{"hop_length": 160, "arch": "mobilenet_v2", "weight_decay": 0.2}
Rows from block 8, named by matrix and row number. Rows with one number belong to one channel. Each number is 128 + 32 x the weight over the matrix's rms, rounded and kept within 0 to 255. All counts start at 0.
# convs0: expand pointwise conv (model.blocks.8.convs.0.weight, 720x240x1), inputs 0-119
# convs1: depthwise width-3 conv (model.blocks.8.convs.1.weight, 720x1x3, trained with AdamW), a 3 kernel
# convs2: project pointwise conv (model.blocks.8.convs.2.weight, 240x720x1, transposed), outputs 0-119
convs0.344 [149 160 110 146 140 126  97 122 140 105 182 132  86 133 137 154 175 128  94 159 134 196 166 127 113 122 184 156  89 144 154  78 164  90 121 137 167  91 115 141  80 145 125  92 179 140 123  92 172 124 130 131 161  78  66 131 121 108 185 145 162 161 189 132 114 123 116 131 166 130 100 138 185  96 107 120 130 126 110 104  77 181  90 137 187 140 113  89 198 127 100 171 104  98  83 118  67 102  87 130 122 184 176 140 133  36 143  95 115  99  82 102 141 204 119 106 107 154  82 135]
convs1.344 [166 115 103]
convs2.344 [144 147 171 150 171  81 111 188 187 149 139 102 141 172 140 152 198 135  95 129 121 166  79 149 157 167 167  82 102 149 100 161  96  99 157  51  88  84 124  99  93 142 115  86 152 101 130 153 105  83  89 155 133 119  95 125 156 185 134  83 130 167 191 120 140 130 168 109 100 179 165 140 111 100 140 140  86 111 126 102 100 118 114  77  73 148 135 137 160 106 167 119 146  62 140 114  53  59 119 130 135 190 130 161 210  95 152 214 152 144 114 140 148 140  69  87 112 123 216 146]
convs0.345 [106 113  32 171 101 202 107 163 132 214 162  75  83 123 140 211 124  95 152  46  99 103 133  97 181 131 142 104 104 107  69 183 100  82 107 105  69 193 177 164 114  87 163 161  98 180  51 152 106 171 140 129  98   0 217 173 255  76  76 129 133 113  71 121 121 121 182 129  35 167 221 140 151 145  72 133 109 149  92 140 105 146 141  99 181 170 136 149 103 149  99 134 151 125  52 152 116  64 105 160 146  66 133 144  96 148 119 127 129 110 155  73 118 184 114 103 152 137 145  93]
convs1.345 [181 110 131]
convs2.345 [134  72 118 198 181 106 234  93  91 143 234 138 106  90 174 188 108  79 128 131 146 175 148  84 119 132 108  67  70 121 131 109 104  46 167 112  95 111  85  94 154 186 159 144 182 213 176  99 108 120  71 175 110  88 206 178 221 127  35 102 140 123 106 169 235 130 236 149  59 195 112 140  64 151 140 167  77 146  74  90 110 198 179 133 192 130 132 110 171 110  94  68  64 200 113 145 132  91  62 209 126 164 117 133 122 131  98 114  94 143 103 136  67 207  83 113  82  71 193 132]
convs0.346 [166 186  47 126 174  93 150 134 134 101 143  86  99  44   7 199 154 184 125 118 109 212 102 120  89 122 103 113  76 140 175  51 142 123  30 109  47 148 145  97 161 128  96 135  92  98 153 167 147 158 142 157 215 156  74  91 160  96 143 111 158 161 177  99 188  94 114 159 142 164  76 155  87 127 132 144 151 103 145 157 147 167 144 182 151 160 133 146 105 127 191  92  41 216 169 158 176 147 185 115 188 120 168  61  93 132 146  95  89  61 119  95 169 197 146 100   5 190 143 119]
convs1.346 [116 104 170]
convs2.346 [ 70 156 159 150 162 121 193 146 183 151 150 168 106 149 108 252 127 131 162 116  85 151  72 135  97 168 152  12 104 128 143  70  80 108  82 114  98  76 132  88  46 118  71 148 104  73 133  86 170 119  57 150 144  95 186 172 211 160 127 171 152 189 118  95 204 240  85 161 161  89 104 117  87  88 114  82  63  96 131 112  19 182  89 132 172 127  72 128 103 111 137 168 110 182 137 148 255 117 161 101 105 150 165 102 167 135  74 126 116 129 114  42 149 158  95  81  95 254 137 137]
convs0.347 [156 140 134 158 164 128 155 151 137 149 185  97 186  88  84 142 139 119 154 128 110 123 107 158 138 107 102 121 145 125 106 117 104  96 169 136 155 116 116 118 173  84 138 107 147 108 139 119 148  73 123 127 159 173 120 154 104 123  49 132 151 118 138 139 107 106 182 126 128 161 133 117 187 115 117 162 133 110  51 127 110  97 128  91  81  98 122 170  97 141 104 120 117 149  83  83 107  93 150 136 156 125 141 157  94 152 121 109 122 151  92 122 149 109 131 116 112 134 134 182]
convs1.347 [157 117  95]
convs2.347 [128 145 107 133 147 151 184 111 106 111 131 103 150  82 163 146 133 127 108 122 124 114 126 176 144 130  89 174 108 203 165 161 111 112 124 155 124 120 136 117 155 102 153 118 163 111 172 110  95 128 137 126 142 162 133 126  68 130 114 145 101 144 127 125 171 117 165 152  79 131 103 118 158 140  60 117 117 150 113 149 127 139 117 100 108 106 145 133 120 109 150 104 158 140  93 126 112 133 132 121  95 142  76 170 103 141 139 169 131 147 101 169 156 144 122  98  72 128 118 171]
convs0.348 [140 170 183  97 148 150 119 179  73 138 121  90 173 137  95 125 117  86 154  76 104 122 134 115 108 145 140 129  86 144 105 152 123 107  63 170 155 118  84 159 117 159  99  89 170 100 123 109 176 103 128 129 130 133  86 157  69 150 116 135 121 135  77 181 104 135 129 144 110 178  40 161 161  90 157 163  82 158 170 166  88 115 144 138 103  92 158 147 182 148 137 112 121 144 138 124 154 134 141 143 122 122 146 150 167 129  93 148 125  93  87 117 126 157 165 105 117 155 155 121]
convs1.348 [154  98 126]
convs2.348 [197 142 173 128 146 156 144 142 128 133 102  99 130 161 110 136 160 133 101 112 109 146 119 116 110 174 125 181 126 159 104  99 128 113  89  82 119 154 132 218  72 108 102  74 118 116 133 136 123  99 106  83 172 149 156 151 127 158 111 173  81 127 162 122 106 132 114 118  88 138 101 137 138  74 172 139 120 185 138 153 141 157 116  42 145 109 140 156 123 141  87 170 160  94 112 142 183 145 136 127  97 145 142 123 115 114 139 117 145 160 130 126 151 122 118 119 128 178 127 121]
convs0.349 [123 115 148 150 109 186 171 125  94 160 142 158 137 116 138 166 126 155 115 122  81  65 105  64 105  92  86  86 136 111  96 150 141 108 130 137 140 124 116 109 166 106 137 114 169 177 109 143  71 150  89 110 149 107 143 120  70  93 134 117 107 106 143 119 112 110 177 183 118 162 115 139  81 160 155 118 101  92 121  89 119 138  92 113 143 148 167 148 166 151 115 124 133 123 141 121 128 126 142 164 162 122 142 116 101 129 123 102 109 118 136 133 144 142  83 126 130 113 140 146]
convs1.349 [185 119 137]
convs2.349 [ 84 111 112 134 100  92  94 113 104 107 121  85 113 148 136  97 150 111 120 179 113 110 139 111  75  99  80 101 118 122 167 170 172 108 131  84  75  84 134 122 147 129 125 100 137 129 137  70 167 150 110  91 117 134 120  76 141 192  98  86 136 158 103 148 126 138 150  90 146 135 141 126 149  99 141 153 166 119  96 125 145  74 119 135 141 138 122  98 150  90 139  50 159  91 114 130 149 109  99 155 163 144 108 127 121 104 119 143 112 116  92 101 123 146 107 138 116 133 133 147]
convs0.350 [144 114 116 147 209 120 174 113 121  90 169 135 133 133 149 118 106 183 174 226 186 124  87 100 149 183  97  95 158 104  94 176 141 121 159  74 196 179  94 118 188 131  65 119 164 176 172 135 135 104 116 142 191  93 152 106 132 118 146 134 158 146 117 139 201 178 151 170 107  74 130 152 129 114 127 151 162 142 154  81 140 139 143 153 120 104 116 101 224 159 120 243 110 115 111 124 160 132 141 151 107 104 146 107 133  99 135 138 166 135  85 141 157  93 149 113 143 156 125 135]
convs1.350 [141  92 159]
convs2.350 [141 113 163 144 147  78 174 122  53 172 136 178 165 125 133 117  89 123 135 158 170 116 164 155 186 127 101 140 128  99 174 140  99 152 134  69 160 141 166  97 114 128 124 140 106  65  66 124 123 150 167 172 130  75 133 131 112 152 185 130 100 131 131 164 157 158 133 174 122  95 144 167 128 167 108 127 183 108 109 130 103 198  63 167  82 161 140 156 183 168 138 132  95 136 120 146 183 129 136 124 169 104  96 113 119 193 130 142  87 133 102  51 153 143 181 167 107 108 106 160]
convs0.351 [130 120  98  89 156 111  87 132 115 113 121 142 126 110 124  87 145 176  92 172 158 144 165 156  89 105 149 113 132 148 123 156 152 149 138 124  87 165 173 101 105 144 157  74 148 116 128 152 135  98 106 108 109 150 117 124  76 151  99 114 120 130  83 109 117 119 141 107  74  87 131 148 138 119 162 138 109 129 130 157 124  74 191 142  75 141 140 114  71 108 112  93 151 141 168  96  98 176 140  87 130 182 121 141 114 140 122 147 130 170 159 124 153  65 142  78 154  97  94 138]
convs1.351 [108 136  63]
convs2.351 [144 108 131  98 155 167 114  84 109 151 140 130 111 112 117 160 127 224  70 161 129 123 154 138  83 147 157  95 125 109 160 113  90  79 110 186  97 110 165 106 101  72 135 128 112 122 172 124  62 125 173 113  89 144  51 131 166  95 102 122  74  96 124  95 126 131  91 140 150 142  71 116  88  75 129 117 110 168 101 170 163 135 133 100 112 109 104 162 188 139 160  98 163 163  97 180 145 150 119  93 136 118 118 116 193 133 128 116  76 141 100 140 113 183 147 120 113 134 137 138]
convs0.352 [100  85  89 107 136 153 143 154 149 153 114  87 132 127  69  99 149  94  90 123  90 130  91  96 144 107 115 124 172 124 105 126 154  99 182 131 124  89 130  91 173  93 105  71 152 157 193 105 154 138 128 100  62 138 106 150 174 128 111 160 140  63  88 163 127 149 183  44 114 171 114 170  93 153  53 180 115 191 144 115 159  88 135  78 103 132 126 164 102 148 138 113 158 123  86 140  92  98 118 115 141 121 141 175  89 156 172 119 159 101 136 117 101  98 128 122 104 141 155  67]
convs1.352 [ 94 120 165]
convs2.352 [179 176 160  72 114 143 135 172 188  66 111 162 134 142 109 141 147 131  88 113 114 160  79  66 135 150 181  55 171 101 132 145 180 129  99 171  68 129 130 168  85  78  96 121 158 146  25 189 134  44 145 127 158  95  99 106 198  86 154 113 162 134  97  81 114 123  90 159 104 154 154 145  83 146 165 103 140 132 136 150 108 146 160 138 100 125 157 106  88  93 148 102 178  94 151 148 132 134  99 136 137 102 139 131 137 147 143 147 104 126 161  93 109 153  77 116 111 147 152 140]
convs0.353 [150 185 168 113 191 118 153 160 144 150  71 115 111  66  85 181 128 147 103 132 135  76 201 162  70 134 149 158 142 180 143 155 101 177  78 128  66 152 140 209  99 160 123  96 111  81  98 118 159 102  78 132 131  96 121 124 136 129 139 209 142 105 117 131 133 146  84 107  81 153 116 108 115  87  84 155  62  97  64 168 105  63 129 209  99  93 195 160 188 196 156 125 140  83 124 122 108 173  95 194 102 101 111 126 196 110 179  95 114 147 126 179 120 116  99 149 152 101 140 197]
convs1.353 [104 116 168]
convs2.353 [112 163 130  71 211  84 131 166 128  57 107 150 118 143 113 148  99  98 139 114 174 127 117 220  94 125 111 115 126 152  78  94 168  70  75 129 130 138  83 148 157 153 191  50 141 172 107 205 153 151  83 182 136  86 112 119  92 128  32 176  89 134 116  96 116  93 144  97 108 115  95 111 121  76  61  57  65 136 105 157 121 108 149 194  89 176  53 117 131 184 107 120 101 127  89  93  81 115 117 145  81 120 100 183 138  74 204 135  95 185 119 134 150 141 116 134 108 119 134 134]
convs0.354 [129 103  78 117 124 153 161 157 121 131 147  91 100 107 175 156 117 121 107 163 189 140 103  78  80 148 126 120 104 149  98 126 106 112  79 111 109 148  73  94 139 102  73 105 119 173 145  83  94 130 118 112 116  83  85 119 119 125 169 142 166 111 156 146 102 134  75  97 123 150 161 127 128  68 145 108 128 130 124  92 128  92  78 127 105  64 139 134 134 160  77 122 125 117 135  91 131 127 153 148 136 136 129 161  68 117 108  67 164 110 134 108 143 178 143 139 148  89  92  87]
convs1.354 [106 120 159]
convs2.354 [148 121 145 179 142 198  97 158  77 130 192 141 133 108 134 185 118 107  75 133 147 114 151 120  70  78 110 141  83 112 182 138 167 145 128 144 153 166 174 108 172 140 123 138 101 134 103 128 141 129 130  52  92 152 121 116 104 137 121 181 166 140 122 157  88 126  82  98 123 119 153 152 143 126 185 141 152 133 124 135 110 127 111 168 101 140 128 165 102 160 129 127 152 144 173 174  92 167 115 157  88 187 165 132 144 101 134 135 135 121 170 118  97 154 131  85 144 108 116 127]
convs0.355 [177 103 140 120 154 124 104 153 146 123 167 127  98 109  98 182 126 159 130  63 112  46 138  80 114 111 130  80 196 157 142 192 160  86 173  28 175  84  40  66 106 163  75 187 120 107 122 205 130  93  76 173 184  70 107 113 214 139 150  97 134 127  96 138  61 195 120 120 175  95 138  93 138 143  97 124  94 171 163  52  59 117  45 206 186 171 161  89 102  81 183 148  92  94  79 207 145 154 142 187 154 149 119 105 178 176 193 150  85 139 172 135  83 217  88 113  86 125  87 192]
convs1.355 [176 109 131]
convs2.355 [164 133 103 166 156  63 164 160  95 105 120  60 101 102 125 193  88  91 107 142  65  90 147 121 114 140 191 143 169 169 160 137 169 121 147  47  95 101 133 174  92 191 185 182  58  44 168 172 179 148  50 141 145  52 195 125 175  73 161  98  81  91 120  78  97 190 213 113 111 128 197 130 195 211 149 148 142 109 125 153 204 132 135 183 173 157 153  41 113  93 115 186   8 107 208 192 242 135 107 100 139 170  59 134 177 133 170 183  65 141  78  38 180 184  29  65  47 119  72 179]
convs0.356 [ 84  83 123 140  47 184 132 150  82 133 104 194 214 129 131 134 201 143  89  64 146 119 127 113 143 145 114 132 117 204 170 188 105  87  76 182  47 120 120 119 227 136 130 102  99 217 118 190 177 193 180 132 144  88 113 176 103 210 133 171 160 104 190 151 125 106 182  91 112 145 131  44 122 161 103 177  84  47 102  90 109 115 178 135 143 156 157  50 161 130 127  87 153  92 181 142  93 190 161 177  96  99 150  50 102 144 168 131 105  66 145  85 155 172 170  88 119  40 111 163]
convs1.356 [177 101 129]
convs2.356 [ 21  88 154 132 123 174 133 114 158 177  84 112 243 125  77 122 142 171 131  71 139 173  85 145 116 146 133  76  42 166 194 141 124  85 104 156 124  69 112 149 171 158  98 131 110 196 109 202 120 143 136 128 159 158  92 132 165 132 113 197 141 173 157 186 170 107 125  91 107 174  79  70 142  23 113 113  35 157  88 132  74 217 239 110 127  89 131 147  96  76 198  88 176 108 152 133  88 213 106 127 127 106 195  75 130 103 127 156 124 113 164 134  66  68  82 135 141  48 146 138]
convs0.357 [113 150 101 107 173 141 147 117 105 108  68 146  85 111 197 118 115 158 220 102 147 102 114 158 187 102 113 132  60 118 139 111 125 156 113 105 108 159 153 127 121 118  98 104  77  97 134 157 115 137  81 142 151 178 135 135  73 169 150  77 112 141  97 130 103 143 127 162 181 180 134 108 129  80 161 149  75 128 126 112  78 121 164 163 143 131 142 109 118 103 135 150 150 130 130 135 155 148  86 154 121  95 105 125 119 115 106 159 116 125 145  69 162 116 125  45  96 125  78 126]
convs1.357 [147  93 151]
convs2.357 [106 150 123 115 167  85  93 133 125 130  84 112 126 117 133 124 170 119 106 159 143 130  97 119 143 102 119 107 124  88 102 151 102 160 118 129 147 133  84  82 109 115 100 165 143 154  64 156  87 130 126 134 145 123  99 152 115 170 143 167 109 149 139 153 113 142 101 189 122 116 157 123 112 102  99 120 171 145  80  79 108 124 182 158 120 133 127  99 132 171 125 129 100 101 160 125 138 121 124 168 115 120 120 160 150 170 116 183 144 116 151 120 120 165 155 102 155 113 116 156]
convs0.359 [ 92  63 144 167  61 148 169 138 182 146 109 186 140 151 136  88 137  24 172 122 158 194 105 141 105 179  80 116  93 160 103 136 138 174 225 134  96 155 110 187 150 127 185  71  54 129 150 167 121 123 205 157 112  89  94 141  95 128 124  73 108 159  94 129  83 111  82 127  54  98 102 105 118 136 165  36  42  64 122 143 160  81 191 150 132 100 140 161 152 115 147  92 102  88 158 177  99   0 183 131  73 139 191  56 238 181 108 141 134 144  64 154 129 108 156 105 122  79 255 110]
convs1.359 [132 106 181]
convs2.359 [137  44 145  94  96  77 162 190 188 141  48 144 133 105 183 100 143 120 175  93 126  70  47 211 159 166 185 226  92 212  90 114 209 160 109  98 110 174  48 138 122 167 127 235  86  80 108  61 140  94  95 103  34 168 106 117  66  74 152  49  70 120  88 161 124 165  69 138 151 115 129 123 153 185  82  54 115 136 191  84 211 141 103 126 116  96 158 168  36  80 107 116  62 121 173 189  72  42 168 103 148 175 208 122 100 139  71 154 108 182 174 111 122 123  56  93 118  54 156  88]
convs0.360 [ 74 156  80 142 171 147 171 119 154 179 132 109 118 134  89 126 128 104  92 153 112 110 145 152 137 194 188 112 145  88 143 225 142 130 174 113 158  90  83 106 169 131 107 147 126 107 155  95  62 123 153 134 161 144  83 135 196 158  99  88 135 123 123 124 127 145 108 190  46 175 142 166  84  84 133  83 131  78 175 117 103  76  84 137 121  80 160 152 121 144 135 126 155 163 108 105  97 155 102  80 138 139  84 154 126 119 102  91 199 146 153 116  80  92 150  76 109  82 127 126]
convs1.360 [120 100 163]
convs2.360 [137 181  87 136 171  83 152 191  80 128 135 191  73 132 139 131 163  97 158 144 179 174 158 102 101 103 150  85 128 104  82 171 167  87 184 159 122 116  96  81 182 112  87 155  54 129  56 122  39 125 100  50 153 123 133  88 193 115 103 145  83 132 109  92 186 104 123 127  38 179 119 221 169 132 101 132 156 172 130 114 179 138 166 137 116 177 183 178 115 139 106  49  86  96 145 178 158 127  92 127 126 117 159 118 141 130  83 164  92 165 143 109  96 124 154 130  98 122  79 122]
convs0.361 [130 181 111 156  63 114 111  88 133   0 172 189  70  98 129 174 212 133 111 111  98 168 125 130 131 169  77 152  84  94 151  77  91 155 127 140 100 154 104 144 126 158 122 132 136  87  96 113  82 135 132  84 192  99 133 101 150 146 107 115   2 130  90 156 105 149 123 114 167  64 138 196  67 112 133 139  96 139 113  84 138 146 100  46 180  51 130  91 142  88 147 104  99 137 105 163  98 155 114 146 144 119 172  89  69 176 111 111 101 191 110 100  98 147 106  62  76 137 144 107]
convs1.361 [ 95 125 161]
convs2.361 [103 132 136 105 140  62 117 123 105  82 140 153 149  72 140  79 135 128  94 107  98 146 121 152 118 122 112 156 154 107 145 119  81 144 159 115 139 102 164 154 109  95 127 130  46 136 111 152 164 121 193 104 174 181  96 165 182 128 128 182 112 199 136 125 164 146  81 147 127 159 204  97 107 101 146  97  92 113 146 117 113 129 139  68  85 104 185  97 115 102 140 120  66  79 124 161  85 187  93  73 156 198 144 192 121  91  82  52  56 131 176 111 118 174 150 128 172 176  64 144]
convs0.362 [154 127 139 110 170 116 103 125 127 139 132 132 150 139 137 142 160 151 116 106 115 126 108 175 153 103  35 143 149 185 145 124 126 105 126 184 141 135 138 124 131 135 115 141  88 182 137 106  85 126 118 128 126  91  90 170 122 195 111  54 142  96 142 181 132  47 151 139 107 148 110 134  91 121 147 161 123 108 147 155 154 151 128  63 151 116  75  96 162 113 120 113  86 106 108 176 101 126 123 150 150  87  90 178 126 169 153 109 115 154  58 122  83 131 123 146 150 122 102 121]
convs1.362 [160 129 101]
convs2.362 [174 167 110 100  86 137 130 109 108 125 162 139 119 146  78 101 138 132 139 145 125  83 112 128 173 116 132 126 106 154 102  79 145  85 103  65 100 137  82  86 128 132 168 115 131  82 110 133 126 141  89 119 174 116 182 194 102 128 134 139 132 160 122 153 113  70 138 125 139  82 118 133 142 133 147 155 130 121 127  95 113 181 115  94 104 153 117 106 173 121 130 139 125  77 108 126 125 153 145 165 127 116  84 147  74 157  75 169 188 104 133 104  96 111  76 123 128 107 153 127]
convs0.363 [173  96 120  85  93 108 172 103 142 139  89 131 110 166 154 137 159 103 103 128 111  99 151  95 120 198  98 153  93 136 145 175 145 107 146  93 104  83 134 160 105 184 128 114 113 210 169 105 119 158 188 122 162 118 169 115 108 151 125 145 108 130 136 126 136 116 138 123  95 119 151  46 155 140  80 118 117 122 168 130 140  75 111 101 134 171 154 181  80 138 202 149  98 129 141 113 102 112  91 100 145  97 175 144 102 145 134 121 150 128  74 107 132 148 109  60 153  91 124  90]
convs1.363 [155  90 132]
convs2.363 [112 124 186  82 126 114 162  90 122 118  99  68 152 151 168 177 132 113  92 157 130  92 146 101 148 147  82 125 130 129 141 134 149 145 137 121 121 152 142 164 145 180  93 138 156 186 104 126 110 115 101 111 134 107 108 141 128 126 154 113  97 109  79 155 110 126 181 151 115 127  41 160  93 133  75 112 145 118 134 156 126  85 120  85 158  92 120 145  68  78 175 201 132 148 118 100 120 139 121 100  93  90 142 124 133 160 166 143  95 146  90 182  81 129 144 107 162 122 123 158]
convs0.364 [164  88 178 139  97 168 138  96 113 124 134 101 146 174 160 121  70 123 164 112 139 116  98  98  90 123  91 107 129 122 124  92 143 153  78 109  96 161 129 197 127 147  97 124 163 133 116 129 132 142 107 152 122  88 128 119  90 118 138  95 128 121 121 157 137 112 152 117  92 135 154  89 145 134 164 109 128 141 111  81 143 146 102  91 143 143  94 201 171 152  78 124 113 169 119  75 120  87 127 133  95 111 151  98 136 109  78 144  98 129 103 141 141 105 107  86 122 139 185 138]
convs1.364 [157 135  89]
convs2.364 [ 99 124 107 178  96 128 130 139 123 146  51  96 139  93 158  82 125  80 110 145 135 146 103  49 148 113  86 108  77 147  95 127 110 157 182 120 133  95 115 119 140 147 155 123 126 126 139 130 146 137 152 140 112 175 102 114 139 190 124 113  97 102 117  89 154 170 126 132 130 162 143 145 152  91 105 152 159  94 136 162 165  98 146 135 132 132 153 110 103  85 143 141 159 136 112 134 148 167 124  98 112 124 124 137 160 105 128 114 109 165 110 147 131 124 124 137  82 104  90 138]
convs0.365 [171 201 188 145 134 126 165 135 165 150 164 137 177  55 146  73 154 229  96 111  76 115 113 183 180 135 140  95 212 113 102 119  71 147 176 110  87 138 122 106  80 139 128  39 203 136 109 118 113 156  93 139 122 157 103 128 164 138 173  99 120 122 108 109  84 140 100 124 161 129 109 176 128 146 110 144 122 205 184 202 113 138  74 143 127 145 167 247 113 144 100  98 119 157 152 150 124 169 160  75 148 128 189 146 163  86  79 155 165 199 139 128  63  76 113 111 144 144 206 130]
convs1.365 [117 110 167]
convs2.365 [193 136 178 138 148 140  84 145 154  78 166 159 188  67 126  66 164 206 137 143 114 128 111 131 152 161 137 144 171  90 126 183 143 123 103  71 126 137 130  51 121  93  71 104 145 113  96  87 146 160 142 139 140  86 153 104 133 140  98  91 113  89 111 118 136 112 154 117 177 114 128  99 147 154 170 141 120 111 180 160 147 171 119  48  98  87 199  85  78 168  85 104 161 210 174 202 114  95 127 152 156 161 114 132 121  87  63 118  90 130 118 161  69 140 115 121 134 114 218 154]
convs0.366 [122 113 131 123 100 108 128 124 130 102 126 155 110 131 123 138 132 140 145 134 115 132 111 119 110 136 163 128 139  95  90 131 180 106 132  92 142 125 127 174  94 123 154 147 166 124 127 117 106 123 112  88 123  71 125 150 128 140 122 119 111  93 141 172 122 140 103 114 124 144 115 152 129  86 134 117 152 147 155 146 103 133 104 165 144 101  80 130 129 137 167 102 128 157 102 100 149  88 117 126 155 107 163 145 139 133 121 159 103 127  96 119 108 127 123 167 107 102 121 151]
convs1.366 [128  94  83]
convs2.366 [161  99 120 125 125 155 141 102 137 106 126 140 109  99 122 113  95 135 145 137 143 124 128 162 135 130 124 153 141 106 103 126 141 106 133 140 119  84 117 123 132 140 165 129 110 148 124 131 128 140 140 151 118 148 124 123 107 109 114 109 125 109 118 148 108 164 143 115 151 129 125 135 112 114 126 127 134  92 141 141  98 122 130 160 139 127 114 171 135 154 156 122 165 142 118 141 105 132 130 153 124 119 115 132 138 125 126 156 136 136 124 111 159 139 106 166 106 128 117 151]
convs0.367 [149 110 182 134 183 136 162 161 160  92 130  72 145 111 137 171 142 137  81 121  72 157  91 112  55 175 171  87 156 241 164  38 154 219 205 148  59 142  59 106  68 139  84  53 165  94 131 150 123 102 112 111 143 140 133 156 125 101 152 136 203 139 188 168 109 127 157 105 165 190  52 188 121 124  76 150  93 179 170 187 114 176  66 114 200 255  74 100 179 137 171 123 167  96  94 177 162  82 123 169 144  88 201 154 107 124 147 128  92  74 154  82 137 216  85 154  87 216 142  61]
convs1.367 [124 106 175]
convs2.367 [169 229 164 135 198 166 102 118 198  93 131  86 180 157  84 184  71 123 117 188   4 172 121 117 106 209 128 173 166 199 162 171 144 173 170 245 104 173 147  10  48  48  87 140 124  35  32 231  26 156  93  89 187  91 175  89 127 178 140 168  89 126 138 123 163 121  47 203 120 153  59 177  49 138 191 107  88 152 118 124 109 215  87 162 213 169  84 107  28  74 163  64 147 150  53 197 149 101  41  60  88 122 152 130 151 103 142  81 104   0 162 113  60 204 111  31  84 164 141  53]
convs0.368 [125 110  53 105 140  83 143  96 161 121 132 102 110 198 189 110  53 137 136 123 145  98 127 128 101 125 123  88 158 132  92 184 134 109  99 197 125 106 102  86 127 214 117 148 193 123 174 196  95 140 124 191 170 125 104 151 179 154 144  93  99 162  94  23  94 138 131  74 138 150 106 118 173 178 126  78 138 139 119 117 139 145 186  96  63 111 147 103 106 143 146 116 121  72 178  59 128 199 121 156  81 100  47  63 111 142 158  97  72 159 177 113 167 102 147  71  69 109 114 100]
convs1.368 [176 119 119]
convs2.368 [ 70 142  81 126 172 148 132  43 126 127 130 131 151 118 118 131  44 110 141 139 156 165 125  87 148  93  78 170 178 179 178 153  90 110 180 137  91 150  65  70 110 129 148 143  97  74 119 122 192 201 172 117 112 108 145 111 109 114 119 160 149 166 142 115 105 121 135 189 125   5 139 115  97 190 145 184  57 169  88 169  74 151 128  18  56 159 151 103 188 175  95  60 100 126 163 161 143 150  67 150 109 160 107 101 139 155 181 111 104 170 206 126 136 152 131  35 140 120  99  71]
convs0.369 [137 102 136  89  97  92 164 147  92 124 159 184 146 125 140 110 173 139  97  85 107 105 107 150  72 122  59 129 143 114 163 165 150 118 158 148 153  58  88 100 147 143 172 140 107 166 117 129  85 115  92 113 126 112 127 128 126 141 109 156 123  98 149 131 150 102 123 156 153 132 133  75  87 116 119 137 155  86  79  78 136 137 124 122  96 161 145 118  83 113 135  61 146  73 144 150  67 150 191  72 109 127 134  94 172  99  94 130 107 127  91  99 117 104 167 147 118 110 148 131]
convs1.369 [174 115 105]
convs2.369 [109 128 129 127 147 152 123 159 124 120  92 147 100 124  87  77 125 140 119  72  79 134  68 106  85  90 147 129 105 100 164 156  89  98 126  87 209 148 144 144 156 182 144 174 116 191 132 106  98 144 139 119 155 122 146 127 168 139 156 118 139 116 151  97 111 168 132 104 170 105 159 132 143 111  92 172 141  88 112  88 151 119 181 114  59 100 165 138 160 110 137 108 155  77 140 165 108  97 146 130 158 144 146 165 140 141 154 100 151 124 140 158 100 112 149 107 128 129 155 145]
convs0.370 [148 181 141  26  86 100 115 161 212  64 118 167  71 159 111 137 136 151  68 123 152 113 190 183 171 170 104 100  56  82 126 141 170 124  64 113 127  84 103 153 172 149 176 168 150 175 154  89 191  96 100 107 141 129  65  80 104  65 130 116 139  77  90 170 123 180 179  99 156 118  78 108 113 113  87 120 111 149 113  68 197 167 184 121 122 101 113 138 163 119 145 123 150 149 178  76  89 142 167 197 123 113 109 100 173 126 110 151 103 124 129  80 117 149 103 131 122 187 115  96]
convs1.370 [155 123  95]
convs2.370 [ 79 211 131 117 131 105 134 135 205 116 160 108 172 104 137 102 209  80 120 106 166 117 109  47 167 176 151 149 169 161  88 128 156 131 101 114 167  95 119 105 143 195 147 130 135 195 108 135 182 198 124  87 115 136 152  55 105 116 100 102  88 125 106 108 178 120 149  88 107 144 163 130 136 140 103 117 139  74 119 120 125 161 147 110 139  89 232  92 165 114 180 126 145  73 149 118 134 161  65  57  80  46 187 146 137 106 143 199 149 128 128 147 157 205 143 109 146 178 122 134]
convs0.371 [151 154 116  85  54  94 105 148 173 169 125 102  98  54  86 166 156  78 126 131  83 151 120  78 182 129  73 106 110 152 132 161 145 104  80  95 138  68 170 167 113 142 121 140 169 117 101 149 130 124 174  87 120 140  44 152  64 118  62 142 148 118 107 120 144 116 185 132 167 158 174 122 121 111 122 150  80  87 115 150 151 122 143 141  41  89 140 135 109 162 178 202 110 102 151 132 151 119 143  82 160 109 129 100 115 171 128 134 165 133  41  84 134 136 140 110 130 121 171 133]
convs1.371 [ 78 140 143]
convs2.371 [ 94 138 118 118 148 139 119 113 107 127 124 204  77 156 158  88 148 115 133 151 124 102 141  99 134  95 142 130  96  89 204 112 154  82 114 140 110 132 110 109  97  81 180  89 157 173 105 119 116 157 137 143 161  73 100  89 138 149 156 154  64 140 106 123 148 110  56 106 107 153 165 124 109 158 130 108 153  92  54 126 136  89 123 168 123 122 170  98 133  92 134 114 134 133 162 148 151  55 153 108 122 109 163 135 156 147 121 156 133 103 161  83 144 119 129 165  86 115  74 160]
convs0.372 [125 102 136  75 123 131 155 139 170 125  95  75 101 107 120  31 186 129 117 143  78 122 132 171  74 208 114 130 184  22 133 126 140 135 138 102 157 101 140 150 100 156 146  78 116 150 219 113 181 149 200  86 129  83 188 108  61 110 104 104 126 126 209  73 107 137 173 157  92 175  51 158 111 144 147 154 128 122 161 167  89 104 168 187 134 160 135 135  93 162 148 139 148 154 160  92 193 133  57 162  42 146 134 117 104 168 129  65 115 110  70 111  65 128  53 161 203 125 191 133]
convs1.372 [167 115 115]
convs2.372 [170 139 170 104  61 172  90 150 156 132 135 128 115 177 111  91 181 133 180 185 181 194 154 104  25  71 166 143 176  78  90 161 176 109 142  54 143 202 143 145 128 173 140  91 174 180  98 144  89 132 102  44  60  94 161 166 151 180  90 139 147  63 117 134 157 136 148  91  97 112 183 154 144 133 191 132  92 157 156  92 116  95 132 174 128 105  37 119 121 130 148 152 121 172 115 116 168 113 108  60  99 154 205 157 197 128 152  84  53  98 166 104 129  97 162 108 182 141 170 226]